From a checkpoint of a small self-supervised image encoder.
Model: 6.28M parameters, norm layernorm_no_bias, activation squared_relu, patch size [4, 4], layers 12, width 160.
Training: adamw at rate 0.002, 9800 steps, batches of 256.
Data: trained on procedural textures in two colours, tilted and lit, 12.9 epochs.
Rows from block 6, named by matrix and row number. Rows with one number belong to one neuron. Each number is 200 + 30 x the weight over its row's rms, rounded and kept within 0 to 999. All counts start at 0. After the name is the row's rms in percent of the matrix's.
# fc1: MLP up (model.blocks.6.mlp.fc1.weight, 960x160), inputs 0-79
# fc2: MLP down (model.blocks.6.mlp.fc2.weight, 160x960, transposed), outputs 0-79
fc1.687,123,205,191,213,187,167,196,222,214,163,128,206,229,193,286,201,208,251,176,212,204,225,234,251,183,189,186,227,213,185,209,207,173,149,296,200,180,174,181,227,195,189,193,236,204,235,172,201,197,192,195,198,165,192,219,174,214,159,194,243,194,192,189,180,173,173,197,222,179,228,181,176,184,170,219,206,218,173,239,173,193
fc1.688,033,206,253,195,157,226,199,193,203,236,150,190,235,201,171,251,176,252,236,171,203,209,204,237,246,159,179,233,230,137,191,147,209,219,248,220,187,161,209,217,151,198,178,169,211,187,218,180,181,184,194,224,198,177,179,234,205,161,187,204,251,189,174,153,190,159,195,147,220,179,236,185,209,161,167,170,167,183,240,211,208
fc1.689,165,172,192,256,185,216,204,209,182,202,197,184,134,188,227,205,171,194,212,165,212,176,162,173,202,164,189,250,198,194,276,220,179,167,205,220,273,183,223,212,218,261,138,172,168,184,179,195,182,240,180,173,214,223,252,166,227,199,223,176,180,177,220,185,212,217,215,253,205,197,207,221,200,208,216,240,212,198,175,186,177
fc1.690,045,173,174,218,167,193,293,173,189,204,125,176,184,235,220,205,172,225,215,200,182,162,227,242,221,196,215,196,172,220,235,175,227,207,204,197,166,204,217,209,153,196,177,229,174,211,169,177,140,230,252,252,161,226,227,180,184,187,197,266,219,159,154,231,192,164,172,159,212,207,196,175,165,237,260,201,211,215,221,171,188
fc1.691,158,212,220,194,181,221,192,160,174,218,183,251,189,221,196,178,207,215,225,158,160,127,190,204,226,177,215,251,210,138,206,232,167,250,207,168,192,209,204,203,268,196,246,215,229,235,186,218,198,247,196,153,133,271,155,206,185,193,221,219,185,186,239,252,153,185,201,177,179,208,171,209,243,169,213,218,227,201,242,199,213
fc1.692,031,144,246,217,225,180,200,176,238,191,154,218,179,148,255,173,228,238,198,256,176,165,166,240,161,213,167,233,235,221,159,246,205,198,208,239,217,196,197,168,176,193,187,155,232,183,197,212,166,236,203,227,164,179,231,177,248,159,188,213,200,193,165,199,166,185,159,144,198,226,173,237,176,204,178,153,188,219,211,194,168
fc1.693,047,235,192,187,185,171,181,201,182,169,124,187,219,166,263,213,173,259,178,205,212,250,239,256,209,184,217,262,223,152,235,158,217,181,233,213,182,212,201,187,206,172,184,187,173,188,199,150,185,165,218,214,145,200,218,192,170,179,176,227,165,206,209,169,148,154,205,200,185,189,162,226,207,169,193,227,197,228,205,191,151
fc1.694,152,204,193,199,225,164,182,175,212,203,124,173,217,185,264,200,149,209,184,222,225,186,201,208,203,253,196,212,151,179,247,103,210,173,212,258,245,238,233,184,193,233,193,183,156,168,210,177,156,187,178,237,206,201,189,176,191,215,238,160,246,186,169,189,211,202,212,209,179,193,182,145,184,214,193,207,184,181,190,159,242
fc1.695,051,165,233,177,203,173,178,198,180,191,190,195,227,152,193,175,166,235,180,194,156,166,178,201,232,200,216,237,179,210,159,212,167,278,180,261,204,201,235,145,198,218,197,169,198,227,207,201,178,243,196,230,184,215,216,243,163,183,137,179,169,190,213,222,184,208,218,178,154,243,155,237,190,201,176,184,210,265,225,248,221
fc1.696,186,155,173,225,164,212,247,219,169,132,192,154,180,188,205,222,209,201,181,194,177,224,213,223,181,227,199,200,193,140,224,194,212,230,194,214,226,254,241,159,207,258,157,220,178,176,184,143,104,222,231,254,140,165,238,172,243,207,228,187,226,194,193,174,201,99,249,194,186,207,214,155,206,202,203,227,189,215,225,194,183
fc1.697,032,192,214,246,228,205,233,153,174,212,152,179,199,210,211,205,203,230,226,217,165,215,161,179,194,168,212,195,242,184,234,231,142,167,157,259,180,232,234,183,184,175,161,218,176,178,213,200,162,242,205,253,231,243,252,219,231,191,200,210,196,239,227,184,200,229,213,189,161,173,159,195,224,244,190,217,209,240,162,216,249
fc1.698,050,192,222,231,215,237,175,233,195,173,216,214,187,196,189,215,133,232,219,219,242,153,248,194,220,230,196,210,176,156,171,190,168,201,211,226,224,179,207,217,170,207,196,185,230,224,181,186,171,242,222,174,163,253,184,261,181,217,211,226,253,208,189,185,192,145,185,171,153,228,228,199,186,182,205,233,208,217,177,209,212
fc1.699,052,199,210,206,123,225,168,213,225,207,188,220,170,185,210,202,129,206,219,214,160,211,187,140,177,159,185,228,185,226,167,173,137,187,183,244,254,205,202,221,190,168,203,216,256,261,161,241,192,221,222,192,195,232,240,243,203,197,190,268,199,175,188,225,181,217,193,173,210,241,206,224,179,164,236,206,231,172,229,244,225
fc1.700,074,239,193,173,179,215,233,186,177,224,205,163,188,185,234,282,181,201,183,180,192,129,204,274,211,186,164,215,234,158,167,188,220,200,254,205,217,183,185,229,230,234,217,217,174,221,165,186,138,254,215,207,158,264,224,181,151,196,222,173,193,213,179,219,144,136,205,179,157,211,231,216,233,188,217,252,175,253,183,227,232
fc1.701,173,174,193,227,203,238,211,224,198,202,220,224,201,129,208,287,220,225,227,245,229,133,203,182,228,155,203,167,194,202,164,192,183,246,192,221,168,191,191,172,187,233,184,176,229,225,199,223,202,187,184,194,231,241,144,244,234,177,195,267,226,191,213,189,220,141,201,184,194,175,166,216,171,260,175,182,227,267,165,225,221
fc1.702,113,223,221,182,183,189,175,219,194,152,161,179,218,240,209,195,168,277,206,191,182,186,260,200,209,216,182,210,228,202,194,199,143,206,247,199,192,226,192,215,196,158,218,208,210,225,156,121,218,223,180,208,170,243,189,234,205,170,195,272,222,196,208,164,199,139,161,195,194,208,163,224,193,204,254,232,203,213,228,211,250
fc1.703,045,227,147,215,202,197,227,197,175,207,212,224,209,180,216,180,173,233,176,217,184,181,205,259,195,244,146,216,252,211,241,234,197,192,188,217,202,235,174,192,171,179,187,222,150,241,149,160,176,200,197,256,193,213,220,163,169,180,174,260,188,212,220,164,149,179,198,167,186,190,184,246,195,228,164,190,194,259,234,209,170
fc1.704,143,204,175,186,194,174,164,193,207,204,181,196,226,177,229,208,188,228,214,186,185,117,205,209,220,163,165,222,219,144,170,201,145,186,246,181,177,228,228,231,245,192,229,216,201,206,167,211,217,222,212,222,190,252,170,249,183,161,205,235,213,187,199,237,170,175,155,209,157,196,190,186,223,191,204,210,222,216,225,200,187
fc1.705,050,228,189,206,188,197,138,221,165,192,126,160,197,177,214,187,228,185,174,170,188,187,217,258,217,209,184,224,192,162,223,171,174,220,193,160,244,225,185,203,198,231,181,215,158,196,162,198,174,168,178,200,201,251,198,166,219,189,172,198,193,208,171,227,227,146,171,233,179,208,201,176,203,178,173,237,234,228,175,219,210
fc1.706,167,158,176,176,203,193,234,200,149,216,211,191,211,167,209,261,169,217,195,205,215,161,161,202,235,207,187,176,231,175,178,192,216,212,189,191,187,192,228,153,228,189,145,220,126,184,125,220,210,246,211,211,192,198,186,215,235,185,198,265,309,193,152,207,148,133,208,209,194,184,197,204,182,217,258,214,250,254,200,223,212
fc2.687,122,192,139,141,159,204,206,238,214,239,189,186,204,165,178,189,234,151,203,209,166,234,186,167,229,192,231,217,214,159,162,196,180,231,183,168,178,234,213,191,175,193,207,186,199,200,215,254,251,257,227,170,260,222,202,245,130,237,205,204,175,176,198,198,206,172,209,221,202,239,232,177,169,174,146,173,208,196,199,219,228
fc2.688,013,203,178,254,250,178,235,180,172,196,199,194,213,237,177,173,223,199,241,165,279,209,166,127,171,222,220,137,163,235,164,212,201,218,173,242,162,185,161,187,197,184,194,259,225,181,220,180,181,146,169,187,169,208,201,208,215,210,194,185,165,162,246,123,191,210,223,207,255,200,162,200,200,206,185,172,240,180,152,240,217
fc2.689,177,234,186,184,161,194,141,236,216,263,224,231,189,199,186,204,177,167,200,165,191,199,170,164,209,183,203,221,200,220,190,247,196,150,204,172,199,207,230,201,209,174,192,193,210,202,182,239,208,218,226,209,239,210,205,264,173,175,238,180,161,225,243,245,192,241,156,266,256,141,122,208,192,197,231,198,230,174,194,189,221
fc2.690,029,239,237,187,159,221,195,200,224,257,228,197,222,239,196,226,210,175,252,224,211,216,151,212,168,166,200,249,163,210,228,169,214,194,211,196,209,179,202,190,170,208,237,203,196,186,189,189,196,195,242,201,157,223,122,231,221,149,182,181,220,192,232,244,216,189,204,153,200,154,171,195,216,237,215,158,218,242,269,168,202
fc2.691,162,203,223,172,247,180,217,152,190,161,155,188,196,207,196,219,212,163,178,195,200,237,189,217,234,212,251,169,130,237,230,169,192,228,229,216,207,222,182,189,208,167,177,216,205,249,209,165,185,208,190,221,240,238,191,192,201,208,222,135,183,229,229,237,243,220,170,140,153,223,196,198,212,212,178,148,198,220,168,167,203
fc2.692,012,231,145,184,245,238,215,217,171,235,213,184,248,200,178,198,231,211,240,221,228,228,160,202,246,160,191,173,219,183,209,191,268,210,181,165,177,208,208,246,204,218,228,187,219,207,227,198,268,224,173,190,227,195,217,209,188,263,208,181,194,157,192,194,222,180,216,235,194,203,220,193,214,174,172,242,177,193,182,237,192
fc2.693,035,183,138,176,204,176,215,236,167,217,183,209,205,148,179,205,228,173,203,227,197,228,202,191,286,192,200,144,213,164,137,177,211,237,187,153,164,240,194,197,187,198,152,183,191,246,220,229,244,235,190,159,262,212,178,264,182,236,140,216,168,194,201,198,203,168,172,206,221,227,160,200,138,205,217,182,196,216,200,216,191
fc2.694,163,196,99,180,214,139,213,176,218,210,197,175,191,197,185,177,180,184,200,223,203,186,158,208,214,241,192,184,213,211,188,192,217,146,224,182,153,206,176,249,201,196,222,201,169,238,256,226,220,205,213,238,205,181,171,180,159,254,255,210,176,203,178,259,193,207,187,215,227,246,169,196,157,229,254,209,160,169,199,189,186
fc2.695,042,222,199,194,183,268,193,296,189,197,151,256,237,179,194,202,210,222,235,188,238,198,210,179,164,163,230,226,156,209,205,253,211,166,209,188,191,194,257,187,176,173,219,171,209,187,146,170,246,212,180,192,227,166,179,221,185,190,186,249,185,188,221,150,217,188,156,258,229,200,174,243,160,225,196,165,242,183,187,156,180
fc2.696,199,183,152,195,216,151,161,220,222,172,215,191,165,184,189,165,247,174,178,229,179,243,212,196,217,211,135,203,160,209,203,186,228,229,170,226,174,224,209,203,200,226,243,197,221,169,278,165,171,194,230,219,157,174,181,160,235,175,163,162,143,191,225,151,286,260,210,196,245,179,209,198,203,203,172,185,180,157,232,224,176
fc2.697,018,210,250,133,196,239,177,197,195,215,233,219,211,222,187,212,183,192,194,148,166,170,166,167,218,189,225,256,210,205,205,246,214,190,228,190,107,173,183,178,234,161,197,195,207,140,203,204,233,194,191,158,177,143,182,205,181,236,187,205,199,223,208,248,187,208,155,169,225,249,170,174,209,187,256,176,255,161,188,172,215
fc2.698,037,181,193,188,196,242,228,192,207,204,202,198,186,201,217,145,202,216,251,216,194,236,154,210,178,228,180,182,166,208,244,188,245,185,166,131,216,199,218,238,211,176,182,166,168,184,216,203,210,193,220,187,229,232,180,206,273,151,205,233,243,225,220,197,229,257,189,208,281,194,178,202,201,227,225,168,177,203,235,200,177
fc2.699,040,197,160,197,257,189,229,166,163,245,177,216,172,240,180,180,248,191,235,234,254,169,199,174,217,221,187,123,206,201,236,141,258,161,170,144,183,175,236,197,184,226,220,200,164,198,178,148,224,165,238,194,243,181,195,175,215,185,223,191,182,173,161,178,205,193,202,157,194,197,238,172,244,174,195,208,213,199,205,232,162
fc2.700,062,246,209,161,209,175,178,198,161,163,202,169,231,250,197,186,296,184,178,214,190,233,210,160,199,219,239,196,159,198,214,134,244,213,205,205,222,183,238,229,202,203,216,234,198,167,213,167,226,177,190,206,214,216,164,160,172,236,197,173,155,196,226,193,238,185,192,178,200,225,192,222,197,219,193,179,214,185,151,262,197
fc2.701,182,177,202,195,168,217,162,123,241,194,177,222,205,202,257,210,175,231,240,252,164,178,181,223,219,217,203,187,152,186,242,195,208,237,189,203,150,209,201,254,241,211,156,169,202,236,259,220,205,187,184,236,214,237,166,237,235,192,189,226,212,178,216,242,251,200,210,173,179,196,184,160,221,217,158,184,122,152,215,177,197
fc2.702,130,182,173,210,190,170,215,208,168,199,234,188,211,228,199,238,185,155,181,264,237,245,157,206,234,192,240,154,180,160,180,159,259,212,177,190,202,239,213,174,240,249,159,222,185,189,185,173,182,182,204,175,284,164,152,190,180,200,211,166,181,248,174,167,211,185,261,199,217,186,202,165,165,220,191,128,200,210,230,155,179
fc2.703,029,213,162,182,252,177,141,199,211,189,174,190,213,172,166,153,225,161,252,174,178,207,246,195,181,239,184,169,215,213,174,190,226,183,158,142,185,258,200,234,159,206,224,211,230,196,190,184,255,136,239,235,196,157,223,263,257,191,189,215,164,215,155,177,210,206,180,232,183,235,238,155,170,162,190,192,160,180,203,180,129
fc2.704,146,191,195,214,221,176,222,183,213,193,145,230,222,234,189,164,204,171,201,203,217,224,206,205,196,237,247,171,135,221,274,157,172,156,206,182,200,212,188,242,196,165,212,194,245,238,217,163,210,218,215,222,218,217,228,198,188,181,208,158,157,244,261,224,247,278,190,173,231,226,214,147,227,179,182,141,189,140,222,170,163
fc2.705,041,198,183,178,197,203,182,204,219,215,167,201,229,171,201,206,176,199,220,198,205,231,151,221,166,177,177,196,183,160,194,232,232,166,155,144,229,219,203,181,248,226,219,212,157,206,193,219,179,189,245,249,181,175,189,258,149,198,183,212,226,269,187,236,195,196,215,193,226,166,232,226,228,197,179,153,247,227,198,174,172
fc2.706,171,201,195,139,256,160,179,184,137,243,235,211,245,200,241,191,178,198,197,238,205,175,191,221,246,237,173,185,187,197,183,213,226,205,182,209,203,192,228,213,217,189,132,216,154,158,147,241,224,174,131,191,230,189,195,206,249,196,180,225,241,191,152,196,200,211,178,241,171,188,123,227,195,191,256,193,226,191,202,226,174